Weights of a small sound classifier.
Model: 2.3M parameters, arch crnn, norm batchnorm, activation relu, depths [1, 1, 1].
Training: normuon at rate 0.012, 1200 steps, batches of 64, held-out accuracy 98%.
Rows from block 2 of a small sound classifier, named by matrix and row number. Each number is 500 + 25 x the weight over its row's rms, rounded and kept within 0 to 999. All counts start at 0. Numbers have three digits each.
After each channel's rows are labels from the 100 clips, of 14976, where the channel reaches its highest value: "responds to" is what is common among them; "loudest" is the band of the loudest frequency at the time of the peak. Only what is clearly more common there than usual is listed. The data: struck, bounced, scraped and rolled objects made by modal synthesis. In brackets: how many of the 100.
# conv: width-3 conv, stride 2 (model.blocks.2.conv.weight, 288x240x3, each kernel summed), inputs 120-239

conv.89:517543530541566483502509504511525494518514525484445511520483481524486450518480484504508466493474519533488534518498497463506520480468469496556484519495528485510461507512550475485502515474495507494529490488510522516507472489436498512535465477476500531474507461485471506496504480503553520431488506496502508478496488489501504521509495513503496556559522508490488549
responds to: repeated hits (46); rubber-like damping (37)
loudest: 1000 to 2000 Hz (27)

conv.194:491504495535527527494523486491499508521510489563479490537482496492523474528549524525507499533488527485502487490482493510522498491495468486500535502479512514534532497530492520482480498549505526519474489491508529497547504457531457509509518509507493503499461544488458601491503451521519518524512537529501537516471499462504484519464544526490493517513510510509500484
responds to: repeated hits (55); rubber-like damping (51)
loudest: 1000 to 2000 Hz (30)

conv.200:503520465530513477521476442499444503525479500499486495521531482440511531488510444460476463469503551545496489494523493509478516511495494516558493475517490453498503533484459471470516483514490471485495501481466476508483448466520480498511494510490467472507442493477460504496494501488507466471502517477478484463471491478504493455511492509454488469538492515527473523
responds to: repeated hits (55); clipping (31); text has "clipped" (31)
loudest: 1000 to 2000 Hz (27)

conv.100:472492577493550534459500480505510483494517541544478529506465518470492482520506433519537481454532519505494523483473482525487447499470470518510471480493496528534495529478469511477501484483517482504511533507504478463525509496487511527492506510503482527484477521537476532486515508490507507471497481510494513494493531477510502527465484505537508525533496548475479481
responds to: repeated hits (50); rubber-like damping (40)
loudest: 1000 to 2000 Hz (31)

conv.77:535450427487518486467504496474491580492493497517521543500501496505495481505508514527523520501518504495502505558449528519528502470501518465517512487508509426496492531464540508521539513501498503488482538466480507500501508520536488539479540539489529516504444492531516507512492530470481505474505463505462500513494476506489555540480470512524511478497488512507505510
responds to: repeated hits (54); rubber-like damping (49)
loudest: 1000 to 2000 Hz (28)

conv.80:510515459518500461492506503464478487532527494468536492438495500488523498517537497494509524490486493521516511505504472497497530521485474523482452478452503496537475462507500513492521490510516507539525488452490529453524473492492505484532487465510505487511497511470498507515466489508490508512522512512522482491476454464550440526473521561460534478505456536490548462
responds to: repeated hits (53); clipping (27); text has "clipped" (27)
loudest: 1000 to 2000 Hz (29)

conv.280:477507479480513512450471494501499496480521462483532471510487522480501477504468480516479520485512464509512532466499448494525520485496511517492492447513498465511515496463464491487511492543567483470499527525520495540492483473486486477480497499486480500479546513474501482509466453493481501520541506495481514490490484478488458458484476468483467511503497489501501479
responds to: repeated hits (64); rubber-like damping (55)
loudest: 1000 to 2000 Hz (28)

conv.223:494513488562537510484477521481479533550477510507529471523578489489456491520506521484508518509526511479488482492560489511472525539484534492507558510494536500439454520496531515518471502499469514476462465523483550510487501440547491515508531480516511469521498474506496498499501493503526528526483487541505501491517514500498491491516478549494493515524512539520534524
responds to: repeated hits (48); rubber-like damping (41)
loudest: 1000 to 2000 Hz (26)

conv.240:497553463529460466465483514512501467508487494473499468439478486480480477533486536515488483480470505528514523484476514499526512482503539527495465488469471503504459480476497513493467510499486479501531487488481503493510514527458508485498451480491582516493422486479469534483533466497473534478510526466487458502504484493531513525495490493496472526521473520482512516
responds to: repeated hits (61); rubber-like damping (44)
loudest: 1000 to 2000 Hz (33)

conv.146:521490473465461517472467485491495482536502493492559507442497488511494483529504515443486448519498464466492495537517486496494554494509500501547456485505483512548488511493501483507498492487489484520528519472540524492527488458509503531529502487510483519528495458481523523483501476480508465449515519471502498549500520502491527475485438491571480531485541482462498473
responds to: repeated hits (55); rubber-like damping (45)
loudest: 1000 to 2000 Hz (28)

conv.234:481535471462490451494497473479493474539481534527482494508528507483549516512529497471460489488475495495506497545502455506535513498481507467490483474474480506514526514493506509453503492517512499525489503448538462487490533499439503479536486469492521465448480518531519455480496489434503493475479478467501479454481532485469515504507504519515491544515484535561516509
responds to: repeated hits (49); rubber-like damping (42)
loudest: 1000 to 2000 Hz (26)

conv.271:531536495500454516499460461493474503521501485506512506491531467462470505449541522510488506556506564485552511479497496488497493501523473497478568500490527490526505505500486540496514485495518479509513466521458486477473512513516547483485491488525493543490474472501471502494487472478539501538467490459506507472491489495530510505511534489459560490489471539537491479
responds to: repeated hits (42); rubber-like damping (36)
loudest: 1000 to 2000 Hz (26)

conv.1:507499528488524511488516503509518483483481538478493537505478535474527524505538518492546506549492508518526502544451502527512520508481524513524485502543501484491515497511529519483470503500503490503478515477472497511450491485485530498473502512539456521464508519490498467524478488491489501506478482500492502518492530505515504480493553513499539493432524534478501451
responds to: repeated hits (60); rubber-like damping (49)
loudest: 1000 to 2000 Hz (25)

conv.242:508546506501505478515491503454514512475492483517518509540488536501540488551552477483527513537501520447520503505498509480500524524495463470527456520482485447481458537497500456481504486485473471533524490538474498497514520480501522540497501530526489526500541579494490490531490499487476458526513491475472477508541479538522495490497525516470511466497479484499495471
responds to: rubber-like damping (54); repeated hits (51)
loudest: 1000 to 2000 Hz (31)

conv.123:544493518507527533550508529511514513484525479483494525512512521499474568468527493495462457556523512530493475503524534527482478508486488526568489524517534520494515504491514507476519516533530477506516504547506485499496457504534480468476520517525513512500494524488505509454555478461493494536494499492470496516475489510466512532503501511525547481515526497528517552
responds to: repeated hits (59); rubber-like damping (58)
loudest: 1000 to 2000 Hz (26)

conv.115:526555521523478490493538448464531545501520485495472481562462549490491539512528533495509498517498551492471520520470503530502450463496494490526485518479495519501460485516463472460523502493524499541487501490459505549520560520553477483512499533464485513462510515486505450476478472509496497491507531535479491492527446518520501547475475502521515526496511522482474512
responds to: repeated hits (58); rubber-like damping (47)
loudest: 1000 to 2000 Hz (27)